{
  "encoder_arch": "vit",
  "model": "image VAE",
  "dataset": "seven-segment displays showing three digits",
  "train_examples": 195000,
  "image_size": 32,
  "crop_scale_min": 0.8,
  "horizontal_flip": false,
  "color_jitter": 0.1,
  "bottleneck": "kl",
  "downsampling_factor": 8,
  "encoder_norm": "rmsnorm",
  "encoder_norm_position": "pre",
  "encoder_activation": "star_relu",
  "encoder_head_dim": 48,
  "encoder_fused_qkv": true,
  "encoder_bias": "all",
  "encoder_qk_norm": false,
  "encoder_parallel_block": false,
  "encoder_dropout": 0.1,
  "encoder_inner_norm": false,
  "encoder_moe": "soft",
  "encoder_num_experts": 8,
  "encoder_moe_every": 1,
  "encoder_expert_mlp_ratio": 0.25,
  "encoder_slots_per_expert": 2,
  "encoder_shared_expert": true,
  "encoder_patch_size": [8, 8],
  "encoder_conv_stem": true,
  "encoder_layers": 10,
  "encoder_width": 384,
  "encoder_positions": "rope",
  "loss": "l1",
  "latent_channels": 8,
  "decoder_norm": "groupnorm",
  "decoder_activation": "silu",
  "decoder_weight_standardization": false,
  "decoder_widths": [48, 96, 192, 192],
  "decoder_blocks_per_level": 3,
  "decoder_block": "sep",
  "decoder_attention": false,
  "decoder_upsampling": "nearest_conv",
  "kl_weight": 0.01,
  "residual_init": "none",
  "optimizer": "soap",
  "beta2": 0.99,
  "lr": 0.002,
  "beta1": 0.95,
  "shampoo_beta": 0.99,
  "eps": 1e-08,
  "precondition_frequency": 32,
  "max_precond_dim": 1536,
  "one_sided": false,
  "adamw_lr_other_params": 0.0017,
  "steps": 5600,
  "batch_size": 64,
  "epochs": 1.8,
  "lr_schedule": "cosine",
  "final_lr_fraction": 0,
  "warmup_steps": 160,
  "weight_decay": 0.2,
  "adamw_weight_decay_other_params": 0
}
Rows from block 6 of the decoder of a small image VAE, named by matrix and row number. Rows with one number belong to one channel. Each number is 500 + 40 x the weight over its row's rms, rounded and kept within 0 to 999. All counts start at 0. Numbers have three digits each.
After each channel's rows are labels from the 100 images, of 14976, where the channel reaches its highest value: "top examples" is what is common among them. Only what is clearly more common there than usual is listed. The data: seven-segment displays showing three digits. In brackets: how many of the 100.
# convs1: first pointwise conv (decoder.decb.1.1.convs.1.weight, 96x96x1x1), inputs 0-47
# convs3: second pointwise conv (decoder.decb.1.1.convs.3.weight, 96x96x1x1, transposed), outputs 0-47

convs1.90:438534464506521501513566522508542520439527526473501455502551484543482498535459521542533482547521562575527591458404462562533537509484556546445486
convs3.90:554590553523469454502509545531479464473567521518545496537467471447516439465457499531547485496480478453588495407479487463502500518527549444563500
top examples: green glow (54)

convs1.37:529509426521502490524552522572509580477501425522448537490508541444456452458435474544472487510473533480486548548527477490477508489414507465538486
convs3.37:568453432495524518472470475487490482500573551515493524516556475475450486439491506518581471511578444466494487428502492475490533422510479431445542
top examples: green glow (51)

convs1.4:518491507506517509509389488460465500493533484431497527476462402503487470555475528565521525525493463514490574539530526546526435515481532476531602
convs3.4:431478400437515498470570456493451415518503499537462553491525454500477479558600463520499445433410492514489515481514522534538559486488469533543497
top examples: green glow (68)

convs1.23:608466452504479509549444510462495544522466471497541536491452464463529502489480495508467512520423457428519480552499492499549546522504517497478600
convs3.23:613502503438531481479447548508435548508544542496581491566455485523525452468472494517445484545479505519474515512594512424518445495474413495525470
top examples: red glow (40)

convs1.3:498498492500467460498478527492559459528528429502508531496473586532548474524577578511516496448462490515469479522478548519567557535404389434489501
convs3.3:567472475464499545492515514462496450486436508534566500495511519463529434551481485416530496462503482513466493573455468524412437465503492489512468
top examples: white glow (36)

convs1.93:450573499514503445497452499436505560572478530530478522486524586493488497541536520513499592462521471475493517467497551511406550454462529509500538
convs3.93:536485459469526544454488518499461568564488449493546541462518572455512512570497487531467409565454528472479483446516501457474504588502473476523505
top examples: blue glow (38)

convs1.94:534473474498480470467443496459481453490434460489523524433451467483521574551560547545558507458477464554560593567498464498487532461453493493530531
convs3.94:486510524506556580424462472515527467504467544530500512500469503517468438452503611459473476481472438486474467516523552508466490540495473466545524
top examples: blue glow (45); white glow (36); first digit: 2 (26)

convs1.84:550498526538468520548525507518477503433512556508550488479483545460526490490509514560488493426485426473606448550518500479571511492507469483492566
convs3.84:495587505500512490468487531488448524494534641510467475557519448507466579481426473548446485532493524566543435496499571469503475514469414591508531
top examples: red glow (46)

convs1.80:497507546500492516495480500472479502439454467539464565548568542508515503527549499519535549545539588529526486503539460509508482435465584497464552
convs3.80:486557481504551543522486472486490526482502438525519496487550572530490441458432548529528471538500532479495522494517556510506546536481542478502475
top examples: green glow (38)

convs1.36:489476463490480506522512427532522503544502464567500520458538470507522563454475504541558510596475463540440474447532560453477482534490488557527510
convs3.36:496489433475512538490468532514522523466534479432478535483511472521511440484465487461507458497483581530545499490491549469479466463510520425504547
top examples: first digit: 4 (28)

convs1.48:525494504525568530517489528501462481496470420476455518582467513581508471514421441514510496555526481542587470512385552491503502512477453509499528
convs3.48:479432482490459502492490478486498491471508553510377473511503562539499505509476511517495464506461511536419477555579466497487588470534508487514489
top examples: white glow (37); third digit: 1 (29)

convs1.13:465466463452493517519494409483513574578588457494485451529538487541510474517510472542555539466523521508513473468495478504490510566527504475488440
convs3.13:492492495513515482527488519522508489466496569536618544478462543378533478550499529495472565511528463504533502488528517431506503552458459510468457
top examples: blue glow (43)

convs1.89:491490483488492476490575451444540509503441465464491455507452516482541557493637490497505498434465493531507528479510551512555538509436542529520520
convs3.89:499502516484405493563510524541522531491530488497487424527461453468500528582460484486440527498543497486499495481430545467581430428501454550491509
top examples: red glow (36)

convs1.30:502482532509397515563490545392525485501474509399508475453488562454478491528572505461501490489482458466453481522583477514544535573523490500490455
convs3.30:520500545560492517504503484560483467518509448509613490426455490522492457457488448517463490522480544484563518565537542496557506496425446473466507
top examples: white glow (37)

convs1.18:500506548478474452522479482528515512541487481477504561426534512502463502468528520480556538548489391539517499555519441529509532528495449509510492
convs3.18:497464486490515437515497471458472567387561478462538481492491497569422504442507544491515478481499530471483490523508516547541557547470505444449487
top examples: blue glow (38)

convs1.1:505527496507484531502432486510457511528403495457486469549475532480491483443440522521523518589460586476479469500529417518563490527480544506558506
convs3.1:478439504533534528583526472489502447461547483513552417490532518636489480438491461507527482507524537494500437488565510518544502540433508536476536
top examples: first digit: 7 (29)

convs1.27:450520521469473531504512473480481466541509525452550479486500467474437451489505477484453540498487534474545543496490466657574527511496458486487544
convs3.27:544527474485511493452521484513508522578490487420480519484466536579463555478581462483483493511504560534521530471528491500433438408495496412480526
top examples: the digit 2 (55); third digit: 2 (45); amber glow (41)

convs1.8:551495532545480535530483474422502516543566513488459509422448483512585427511473462447512527479501440581500513469507450538560502507456543447434567
convs3.8:447563515484482483427493434466520548495522524573468443561483522544488440488519555499523565461484526524482480410548534505525513453443498501444526
top examples: blue glow (43); first digit: 2 (34)

convs1.82:475519531490528531496573479514542437419441583521516527544547537473483463496494514490401431461540537526453389507508459424522508514498495476521495
convs3.82:544513484480458439492537487547456415468515475494437480425491510486499481490497464509480526498501466553446529523472460557502544547441532472520452
top examples: dark on pale (100)

convs1.77:499513523554503489506569463512440534456456532505422509480509492519496423466546477512522492455512421501537462469458588519485453497549459509480515
convs3.77:571477472498552390473539564418520499472542539435566498481501461483473507488438496504531505546496533439526451524487469501508488489476465479421441
top examples: white glow (38)

convs1.26:522507449460477562530454496483488502547448460454569407485496492497455512455472523503486526500493504535505495572451498515495478485552460504487540
convs3.26:482506513572493453529465553516500431526448504511453467522444443480504598523551531473486531611464495499556532517447499479566445528491483508482482
top examples: the digit 2 (54); dark on pale (38)

convs1.81:524504456515519510489539567487463510501462454447534514534491493540525384469428586455450475440446535454514525532469445487543522465490468458516555
convs3.81:477506453504516436539411440468504414481498408551483504484529456430543491438467493485567517512530453543606507509544467466502500503524495494478444
top examples: white glow (63)

convs1.11:510496521498472584505471458531450568505417542472403502499544408444455563493465521488534497547438458481489538509487431504475487458517458498548566
convs3.11:557480453498484446490466437543521519511404506439469501500564486549553474488486479518433481511477483504461514460441520406522468602472507520475494
top examples: white glow (44); first digit: 5 (33)

convs1.53:452498523487438546497517490490511550476524515548480527525520475465515485510541550482504495525532425512507484440577414483438500414477558451511451
convs3.53:495506551539532517512489439441410490454450449491530539514488562454512418468510525490552514501550511488457538446494470537525500486494529538514526
top examples: blue glow (72)

convs1.17:508434588525506483508517505530545469424506487473481546465500548508606496461639516520460522432479474462479500516476476474585513457529447482481542
convs3.17:440471525462487518474502509505472507527569530476479445398424539473521552490575515484572538460530505483513487515511466580492510537514535501578488
top examples: red glow (38)

convs1.78:460500505488515560542490437540491468413492488521457545490470506481516452480447434496514505542524504569448530547513528540575527531485513518504549
convs3.78:568513509474612476453538539501479502549506428501518439484506509525545508499565477490474509530502450488451541509495466498491488508479510453543510
top examples: third digit: 1 (27)

convs1.14:559486459498491467526531470493601440564533536429494505553478501477480508485512491550486479525505497478577536503535431527557476524509528539447530
convs3.14:523544563520477492534460506483386533437439521430491457509506564470502512460516489498518541558478487484468503494446536490529522485457557540447592
top examples: amber glow (55)

convs1.46:501461419531442439487491576578520475459557481557586515466554459419488433532551494481508468468530474517450493501522525505475503553439595452528484
convs3.46:413514581526462553496478518449491464418503470455442465490441501540531527484527517483466504470573471555479478549553486524497522480485501640515543
top examples: white glow (74)

convs1.66:530477454521495461507499463528510544555443493511485509442498433445484563492570496533426457491506517479488474558549592490523481490498512452496609
convs3.66:469516559508487549489497522522422501475487507451499443548545438443472548442453509507448506441421463486414492573507532491447468501514508489436484
top examples: amber glow (36)

convs1.15:507546414502542567467498464449492541503544492475549429488488473556479538535506535550476535510507517550510473554466470501497479526477494478471517
convs3.15:458516462466504444474506526530473474498504471452462491480542503478464450472481514506537524452494455486549465601551434499467485500444471510475480
top examples: blue glow (36)

convs1.47:491526486505445503502485514472498523427539469545480567432480524484518459507519529499477530504524438488519382576582428541454508487501550492517505
convs3.47:460520540494451554550476502561537482517496470572496528472480499562533513476508570468508559453505465478565568481531477464613480449457586547527501
top examples: white glow (59)

convs1.79:505463481546535492503463458552504501475516530563461511516514378522515547548458508512460499525468531538477409494540442479469544516409479465514520
convs3.79:493498421503542497461471544536495576555467557489477537602567475504464536519594507498541464475517496506498616513517554549454529499434542477531548
top examples: dark on pale (100)

convs1.50:512451461488518483485457527488447534457492471474554530529497445537472536490510561448512508488509555451527527532446471437522506541433513505513522
convs3.50:458471560481536464538505495459510434409510543534555492460499525488482522553484526577449502511523444443498484548460541521513529440526526457449437
top examples: red glow (85)

convs1.64:441426518534506446416481441520524476576575522542474521553540534423532448528508479492547489528471550492433473463510498498530515465451548454515493
convs3.64:510457484517514488501526560491499530480463519541514557548526524459471433514535450517481506491535553516491520455512482571510526449427499460459466
top examples: dark on pale (61)

convs1.76:513554456490530468508451537551514471475493528467530498545414547510473539467455585493466497493491514495557439601497527529536462515530543434575546
convs3.76:538581488520598520466532468516481479528520549490467511504493506497532472530520518519486443516514528566551518506440528448430528508539578522517520
top examples: white glow (68)

convs1.75:506531465501434508477556515496537501458544483494466474528471516428464520463513490439460505432433513565489490483484507466563527542508531473480490
convs3.75:513442497511488522433471491509525522527503499533499515475505466515469490525540490460523434491486471559526546559545514454441475497523522468527465
top examples: red glow (77)

convs1.88:505514439458532511518495554461586549483498472509453545515452464514563497459421492549520485452472537512483518541507479457370512511446458478504507
convs3.88:465477454527561533438561521536447491554525508525497488500473500520526437455462563498551516437508462510548497516594453468408468502512541556502510
top examples: red glow (47); third digit: 2 (32)

convs1.54:480436502479489564516525463449510530505534525543486663487462497486473500503510530392447485538521522471565579553498523499514546471412530509562445
convs3.54:457483493509510579543468489471505518497542484509505449461545540573494588574463470451417516501465492478530410480552514493525514553479520487456419
top examples: the digit 2 (79); second digit: 2 (51); third digit: 2 (33)

convs1.10:499500530537505556497474494518481507544554490516432453514462535467563450487481493535471521499532531499520453405500470493474510535506600500495534
convs3.10:496505370488565509432509461480473494507486476506516555483472450480390479515599493514525497461517499552477485482494596522502495463506530567506498
top examples: first digit: 4 (33); first digit: 7 (27)

convs1.6:466493468471521562524434521529497445519600517502534471381493543553447491523501492540528566550520446522556490441487497472550501556509514562506528
convs3.6:496527469505417575459559534484509481476509500470465463483484470483508544493458447501477514523531513518460544535546450517468426477465469551500523
top examples: red glow (57)

convs1.44:467488442531485507391437443460544635572479511529512450477481492544512494582521523501536498435499410550497496515504488489484488505464496485531474
convs3.44:521468513491505424587503518467512586512455509504487485474494506527473603526445481488460538569484523543467580579462489521475506505443467516457447
top examples: white glow (37)

convs1.52:450423550467518434550438502492484473439482486480541494546515577449477509515475519473477475429532576462526505476497530481557538530496499524521534
convs3.52:481465527505515516473469540466505465549550434454573486465487522522491535532427575447549494571541492513475524579486471557488491511538494559490532
top examples: white glow (40)

convs1.69:527476432473514543519511451437581550543470454460536503528438501511485468528479422524518525505545476502523525514506519537558488494444481540459530
convs3.69:541441465446533475491460510522460531514535483508598508462544479514508403491507463473564519516488516485467486507573517560482462566495458466490519
top examples: red glow (36); third digit: 1 (35); first digit: 2 (27)

convs1.25:476472476483505546518449495506464524512460517522497524507501513485488500379517487551498490484449486449488477442476521489597545560476497478450602
convs3.25:461446541555452433444512521507537511493516521512525543554493476453575451414492549526515532489492488487526583535494444476524561525471538408607537
top examples: red glow (48)

convs1.72:472549483509469529533427524555551498494503531505431455440516543464474539478583475444494481530523474488516411507477503496514510480503515459488471
convs3.72:542472559508451383528525454499474549437505508500566481476535482510460521516462522515553512488527524484486506512437483459527499518553518484525504
top examples: the digit 2 (84); third digit: 2 (45); second digit: 2 (31)

convs1.73:430443485460504528492457485513474491540491470495481475498489503478502534411439508428455489462496456588465506419547483519526546499490523477496556
convs3.73:416556487439513525553528459484540479451545553571468488507461539497535493452399485470460440493479495500517536436488485513461530556435537515462476
top examples: blue glow (40)